{
  "model": "spectrogram VAE",
  "dataset": "phrases spoken by 400 fixed synthetic voices",
  "train_examples": 39062,
  "n_mels": 64,
  "hop_length": 160,
  "input": "log_mel",
  "win_length": 400,
  "bottleneck": "kl",
  "downsampling_factor": 8,
  "encoder_arch": "swin",
  "encoder_norm": "layernorm",
  "encoder_norm_position": "pre",
  "encoder_activation": "gelu",
  "encoder_mlp_ratio": 4,
  "encoder_head_dim": 16,
  "encoder_fused_qkv": true,
  "encoder_bias": "none",
  "encoder_qk_norm": false,
  "encoder_parallel_block": true,
  "encoder_dropout": 0.05,
  "encoder_inner_norm": false,
  "encoder_patch_size": [4, 4],
  "encoder_conv_stem": false,
  "encoder_depths": [8, 8],
  "encoder_widths": [64, 128],
  "loss": "mse",
  "latent_channels": 4,
  "decoder_norm": "batchnorm",
  "decoder_activation": "silu",
  "decoder_widths": [32, 64, 64, 64],
  "decoder_blocks_per_level": 1,
  "decoder_block": "basic",
  "decoder_attention": false,
  "decoder_upsampling": "transposed_conv",
  "kl_weight": 0.001,
  "init": "small_normal",
  "residual_init": "none",
  "optimizer": "adamw",
  "learning_rate": 0.0018,
  "beta1": 0.9,
  "beta2": 0.999,
  "eps": 1e-10,
  "max_steps": 6900,
  "batch_size": 128,
  "epochs": 22.6,
  "lr_schedule": "cosine",
  "final_lr_fraction": 0.05,
  "warmup_steps": 340,
  "weight_decay": 0.2
}
Rows from block 3 of the encoder, named by matrix and row number. Each number is 500 + 25 x the weight over its row's rms, rounded and kept within 0 to 999. All counts start at 0. Numbers have three digits each. After the name is the row's rms in percent of the matrix's.
# fc2: MLP down (encoder.blocks.3.mlp.fc2.weight, 64x256), inputs 0-127
fc2.5 103:508510538457524479502533511516496471519539511510510499499511537475511494524483469516469487540499485495531453493486484486505484479494542477497488497538505521497483499447502518512570532487508512502552482496510491499533488478497500574495501517531540502544521514496435517502489484489471485510518508525488506464559508510533497518518526535481503550495472514543535518456485468516483455482518
fc2.6 101:506498466485519430496480479537515485506491486471480516482498462505497466440550496510495480497481501488526478477533506500527469472495429507524486476475499513479532562542510523502505486492462509490529471475511483476576487527476486497444506526480505492510487462502532519548454540513515496446524478521463459488469500533498471462509534489504489491493480500516523512523500531496533477471521
fc2.7 104:520550527495504500485525501452464528487530476506498509505512481503497523522506487507480504476532536470488503485513497517508470491489515551498498554484505534507548526472528473526512513503515489493536539524534475482530451513454524485514456530528536516509536541502475504491492483500567515495492511456503489498523503522507503513531529531494524514520530519526556495528507452513486440538485
fc2.8 102:511497499496521518491512519486518494494520485479500465508517502467474542469503470470458510497476525458542458504496467461500454486484511469510499498482480500505490476507518479538484490533473491470493517502510423526483500518504481556526487583482497517492484514480438497476517484504498565479482446520484521502512491507498517486485472498520506489526479467506496485499490467486462503475532
fc2.9 089:499507519529469544530483557516482467489449483495503487473481468487498532483436460487482509496529507481435533513525529490504458506505498523465488527467509500528466483568460502502539459489464472516481440467523497502467458511473534506505510481502546534463485479531563495481507497488492477487485512435535468504518512473478492524508522486524509487515492531491509507524479491526461499506482
fc2.10 117:525507496509451531497508513523520466530487539534463492494486499484480504520454539450459521508504471474506504488492498466483562504521527457517483476498488479512466456511484484534515520506485491531449509460451484552462505471501501504431454504480534492488514482520472485475481494497486465523484478534518508517496527472497507508447452476513470508510518512454444492537521512484532524508469
fc2.11 081:517466549486507526538446491458465534483544508483493531446478538504516495483508430500486531490454474487494512475522559496465500484441481498501488522423521502480508498517491485490512483509501513498499511522509531528470432463495507503508471540500445483522516496507532548454502477483507465503511471463503477457488483502475532529514502486500511480506461479439518503514509507515512476474498
fc2.12 099:502463515492491516496547477491499441502480467541524506545502509507504555438503525461453490507455525531527504513512483499502430503531535495530502498502518499489467486492536506535504498468487484502506517472512476533465502506532499510478516513482448488472484525518520509498494517491483477513460469503513484498527505520511502507490491501478486497508481520501491500500505505470495518505548
fc2.13 117:492447498527526495474503531506473510560519528465493488514495515481490462454469465533503458526477487451498511501474483505500506468525480504499514545445527520489533536491496509527500526538476516481545524512495436511539488510469522524484515471538488530517515476517519522492489491513509551479473528501450482480501519535505507489507519509504489474512489469509545556461528513519517508542477
fc2.14 091:494456475457490511465491494443505518477510502503489436520467491502487501496479516490498461521480489443470475467513494514492484503511516443482460509541504526482511508515484472494501505512479578477471518512558499524486555508454499504553516532505474523487499468482486477471495487513485490452543467454495509463545483472532468495515498478523499486492490507493474484446474462515480480462511
fc2.15 121:477515513491449513523508500516501489477472515487477507551490494492519537473484536503482470534498515480456472506503515471474479477517551488490497479522480495527482466493503496475487510470500517505442495495518511449481508453506443500504491508512486494505516462502553491495473484481484496503502495529473494504529497482524483529475499553512516527477518477475482454526500466473542482519471
fc2.16 103:515476490480539477464492485503505492498524498483497482520551517499512561516515479544470478544482533542492490508533522512498481530476488526493489533504485516471519544433484521499530516475535528469543493472514524492544434507541517535496500534526484477536493478535498521524505550497512483500484541533504503480479491531510517509527516535495496503466510511518529551486474477507533538558492
fc2.17 095:520477487485513540485510517471507471494517465504516523450474489530533489487488522467512524513476484484492509498548533500437516501497483509465488484468479496494489510485519479536493482495459485538515531517487505502469468467498461518492435499521486461488488473524483523500481477466507486483494483528548478506470468500471474490503520500524441525511502538539476513513508441485539475526474
fc2.18 100:517553530527511454505501513478507520493447492520498501478493462506508514492501492453447510465532493552457466508513480480508532467474535503481464470505524481530459493446460500518494493482483486500494469504511514461490490503502484522508501441469477473475512461476563470478482515480482503476531531507486521494505501472512502488501517518473506542437535557491469483501511477507509533482452
fc2.19 084:579488510495516514469504474502523480501475526509502466509534492540492542535487498537512530499506480512526485506526524497505500501480504530538511500527490543509513521471470509523546523504524505478566479505506482486502494529484494486496509503480475485500504502517494523478449489498509496507487468515500506427494510498480559519497519471490498492482478492497488503472564519481533500472526
fc2.20 101:509449517476549492479492484518481520500532483480506484483485464492487530508499513527497531473520486458570480513483493492507528525473477492523506503491518516487528524486538522476522483514504472478484445488516506493531487496507465498521498530483525525518526504486442466535571476488507454474472546506504522492448481517464513456492496494546475450504513500467514542487488496483513496486496
fc2.21 100:492520479535497473510496484524532520520460503541486519492545513495524507486539511483502527509476500485533510506503517447513503484490513472488521500504482519491498557504526531529460481519526486546526489524512532511539546532492489517526512461477469533496466519467486529523478482533466484506487546482523461519531469535544498479537495542517521479502494534531504547497462436505489491493438
fc2.22 095:527486480518516500522514442497501497506464504487480484494472478537470463513485520546523476548514479462531489517542555481499503536560473486523442474486452484463509474478518524484517464499495490458487458470491507516480478486522482468487542531479502542480527525509488521462558482502451526511455532471474510489485486437516513483528508531495468471495496496471536498507491510541510520489481
fc2.23 108:511473467524486508488517510483524544477458508518495476507532484521537467482511484480504508510534506523511515468498454540507500478468467539501484500487525510478562505512519482512539458483459463500538462501517512528560503565486535545474510468522530530524458498509505484513501487538470477525514522480536488490518453504476516482508532462500544474484503471505539524500485482553476500497468
fc2.24 085:512507479511484510520472455522509506542460509533492518504507463547476492530506508488498517458474535503500525451514550505496533499498499506506501494478506520497435488479520517541515525519516520567507530486535455550499481444479479495512509504506503475464482503501464529518520495479544501444536522477490505516471542529482502518513478539485514507470468506472498471501520533488499481509506
fc2.25 105:474476523520532495472512467539506481543549512520480463547520497522484539488473503486504491507478494484481478477483533493554468529473491499480502509512486498499503484503501505518527438495484502489485446470497494535463513497477466521484493513488521548516496488505466468487556496534500508503453473473513511508496472531505532469535513494487481505545476569486476509513466479482537527450492
fc2.26 095:538459500558503508502475492506502512529505477478507521516522470510471469521541502508530524518511478510519494551468511501512480503480478487439506492485519537473533495521505475507537514510515504532549505567537508510535494504484533501508507523525486537514518481515536545499493498506505477459489551468460490511471487543496517491529552514464530468489453471545555521479506478540489517472514
fc2.27 106:478557466518458503556487456491503503564537528498513504513465510464517527504489479495520508492515523487491515497509460495504505504500492525473478460485518474458477442484494488530482515482521504494465480514523458546448539484514538553468501486495494446478471501491491478491536518481511510505489488483494469530547508490526504477468467495495518529527517469512446477519497526525484548506447
fc2.28 099:516478473525487543537522503540475517517458475520472514466495480476458504503478507501499542552518503496510486494508534472525524484491488477450523503484481496482504495504522451521504522481545510491471520470469486480505522485491513504468499496502529501471495514484548507500552453520512521533529505499491498462553519515523537495479473476486508478512523513531508506475502549506468522516495
fc2.29 099:548458515497518473493457483493525518568477501537492475463522532458524505488484487520494485547495477478500471502500490492471498491545468497509486489495491490500491509498474515463488481504483459510506453483542496534523501465492505512474493489473492469533525471477509490482453469489460506530487511476497512504501505509482509485459519463502525506491448475465517536515508509500547527462492
fc2.30 091:529558519514501483483494484501502468501520499470516516486470537487510496507502465538470526526517485528492516506515510469504533518488514483497509531496494510502495534532523564505508561540471512512522503529496498473525454496503457481541481500518458513504534538489489532523472520465460467501490550501519532509516563485500494508521537525496534459478507494524529520523496507517512509524523
fc2.31 098:511464498512497482517510531486506508525516504450515518505479492489560487510506505513519463504496522508476512509547525485492523492536485465496485487473489520506480492499466519484484509449515550467510503524502459525485489502475561540485482538527533483527469527470510522473509501509516494500512507516496461505432480509483520455531518525488530508520531515512487499486500481524497510463473
fc2.32 098:515506490532527509533501506493461516482488478477459459491529508523465501495492511482465531484524459497511534512483540508508488475484454485485509517495522464498518546505442480548497519497490466473525522494514527501513499513501511520478530491536526529515489460507472565476509503505506517535443510502459465555500488451531519442529525517494511474477529460530509498458502506473479500517464
fc2.33 099:490527498519504492499528528510509489518520547487486510497513498500491514526475471463444495472504467510497508485551472489460559519483507504508430508497467489482536491502481502488487476514493534506530511466465509517507483503521523508454468517453525512523474501525490478476524476536498467530468480515532492526505508495485514509500479537459495517521504441508498509481482494456498473522551
fc2.34 088:513453469506499543519497472510468514519487504501508471514462482519516466523505486446513481520488509524511497497508476482524539490509487524515512464481476515472497477489489485508491503461494463552507562483499482476503518491491515551479479513535501490532502499530496496496487496495521483465522492499454524454500492504486505431542512479510511471487549519527476508502501494526515500533539
fc2.35 097:527471526520495506481506520476522505531490510501468508543478437497526507485494505488472502509506508504517515477496477471477476479515515530493476454487514531492479477509504475494483524527467482498422493473498467538544514535450494491495449444463487504466502514470544492529507442488512532470513522444522471484460505500520529465460486504506506478498504464499511506498482550487492544511539
fc2.36 093:492520466528527472523471475528509510502478492555526527469510500492487517516522486511492499549499526520492479547484511467493492523502536523530511494475451536521498531503513465456467447512488488456516520475528462510503500485522504525491478479490509491503464513461524541472495539502574559484443498482514496517516508507542504489466505491548489517519505527518512506514513494496461504505414
fc2.37 085:503494516456523517454497474513522473502510481504521509497494499510458528520515516493466514511498546476482458512471555524497478583497522488506527519514494507532476485495478482502545507472495517514449541474551480483457526482472484460549518555546524482492499522491490480521509503475519509494529499492479527525489540479513490528512515501477512488502493513462500454487463528531469504478524
fc2.38 094:494494486505507487487518463486491495483522474519458546526494504508525546478496509514492525510500503508515458503567531489526558547473547515499464492526504512516502496505540530475465510470516505491454512435504516506492478521510500408513470493517480504499528529522508463487481507466525496519502534519537522517547524478526464525495509482507490525486469531475508478472479469517504482522488
fc2.39 095:476475471480498435486493501488459501522493459482497481519520480478542540538466470550526505505467481486495493504517516510517470448473473493457522504535513529502494514566502483479456533530473526540501524539547495511561482476493507500480512510516483490531490475515482498510506551513546485458491528465494514513541507500463454500524509515501503486488484494484513530529501453495473473533519
fc2.40 122:477493501514440512516497509500505514497529495496516494520478489524502457526487495422486506502488491543484499491477513518507498515513523506548476476517497450506471459486497493487472532505486494494465509498512540457465511501539501495523516525480538482470506515493527476509491523472527545534520487508526463487489507472497514460475426504486514521503489492490462481489485535493482522475445
fc2.41 106:506460472461484479525503524437496457497527493482548505500491501490496558497506526459515493496476503517475490499492534504519417497492501484473491497482496505523518499511492501489456575483509507483507505483515489554495495471478506458487482538490494479494522498488491481498431517472531506483472512497486461538461496504487530520479517466501522492462489526490506507500469496492460502453544
fc2.42 105:557501508456536512516493515494499478488505495504516501481507535499476516490483474561473504513487545520539477535497453529538475503533478500490495500547511506481566524464481503475467527521480479498529502505501509472537468484472537545508537521516468547528491492470490553536478526491515513510512503542495478502518514499478491507509467488520526510511498490494539520549480519488460539505516
fc2.43 102:551459478518512501515501505502496509538469545515489495528548503504477474521458474498514461520516504484485504524531489503491532448477488533501492523458528500533510493482473547498513492507541473520516495522478525489466489508528530500509501477459540520469510513488441515496488438509480523498486484457464502480524517516531485509431461444541493508498519473522519539474501496484500533478474
fc2.44 095:484502547493522540498526481473513524515521464474509474492510445491473484514497451496503482496506511510528458526527521496486526483514515459527546516484490512557485502532537467523457456514467461523494532503481485474509484534493507536528521485534540536495489533501490524529493523527523503484472512497489489510511485540530534492466473488459487505564497507503547505487536514506472506530495
fc2.45 102:486449517512472485497493563524478485485514457520494518522503480489450517502512506483509553498471530488495548503457456510499475548559520508533513472481577503523444517546545516450520504494514529538458480507517503513473475518519524474513488510441522494485513488471499495476514494514487513511502495486477546492514554521519526520485490520499494525523455472440469453503517492463474490465496
fc2.46 099:492486505463495470482518463492474492521504508516542497517512466537505516459512504512528530557468491510514501534431510505471437485465480518490519487499498515522520514496507503502496477481489490467463486584516468518499529532487473447452524469496527463524436498520523532512513477474497500479508445506548458506500485507503497510497488492504469487487504502514455526515510508477503534479538
fc2.47 096:511500500483519516498542498498493496525476493492504537528489513473471467509537513487515464535514504498526503501530543474453500486479552445519498491481548460477501454523480492501492468501476503500472516517498458468467496474515498561490467468500513491521476513497477512578559511464485494515547505495488489489500471476522529485493484524432493483478531530488476497460488527505493449506479
fc2.48 100:484514495511498489468503524547546469507522540456496498480532496539466490522479481477512562483460501496458520487511525454485521474487422502493534545475525504482490523528446519493431484475516450522505511484520495463500552496482505485482467505501473481500521490490541482498494465467507497497488472530500485489485460523456505461515463507485495507494489506494533516456536501495499525471519
fc2.49 093:454542492515526493545504529512492528492494478506454507481485500527559451438506471503480540471538498488478545495516492504494502507495544499540500521504513502462522505498514508489509513458497501498497495475514496435471523515540519482509529467471486453531515528515487504504445471478508501536506456510517511531528446466504486509500503499498490514531514513504446494496507531495530490487422
fc2.50 106:505471457512470500473514516495479504526461520473432472523479551476523546484516523526469502500552446526485536525520477502510525490506482525458483455525498487471495439458477480538504483486537532462445501491451496524478525541512482490471521474513502519473510510490490534493522482491446522528521479498499463507516517461503439463503489513510456480516490503496477500504515492480518503536506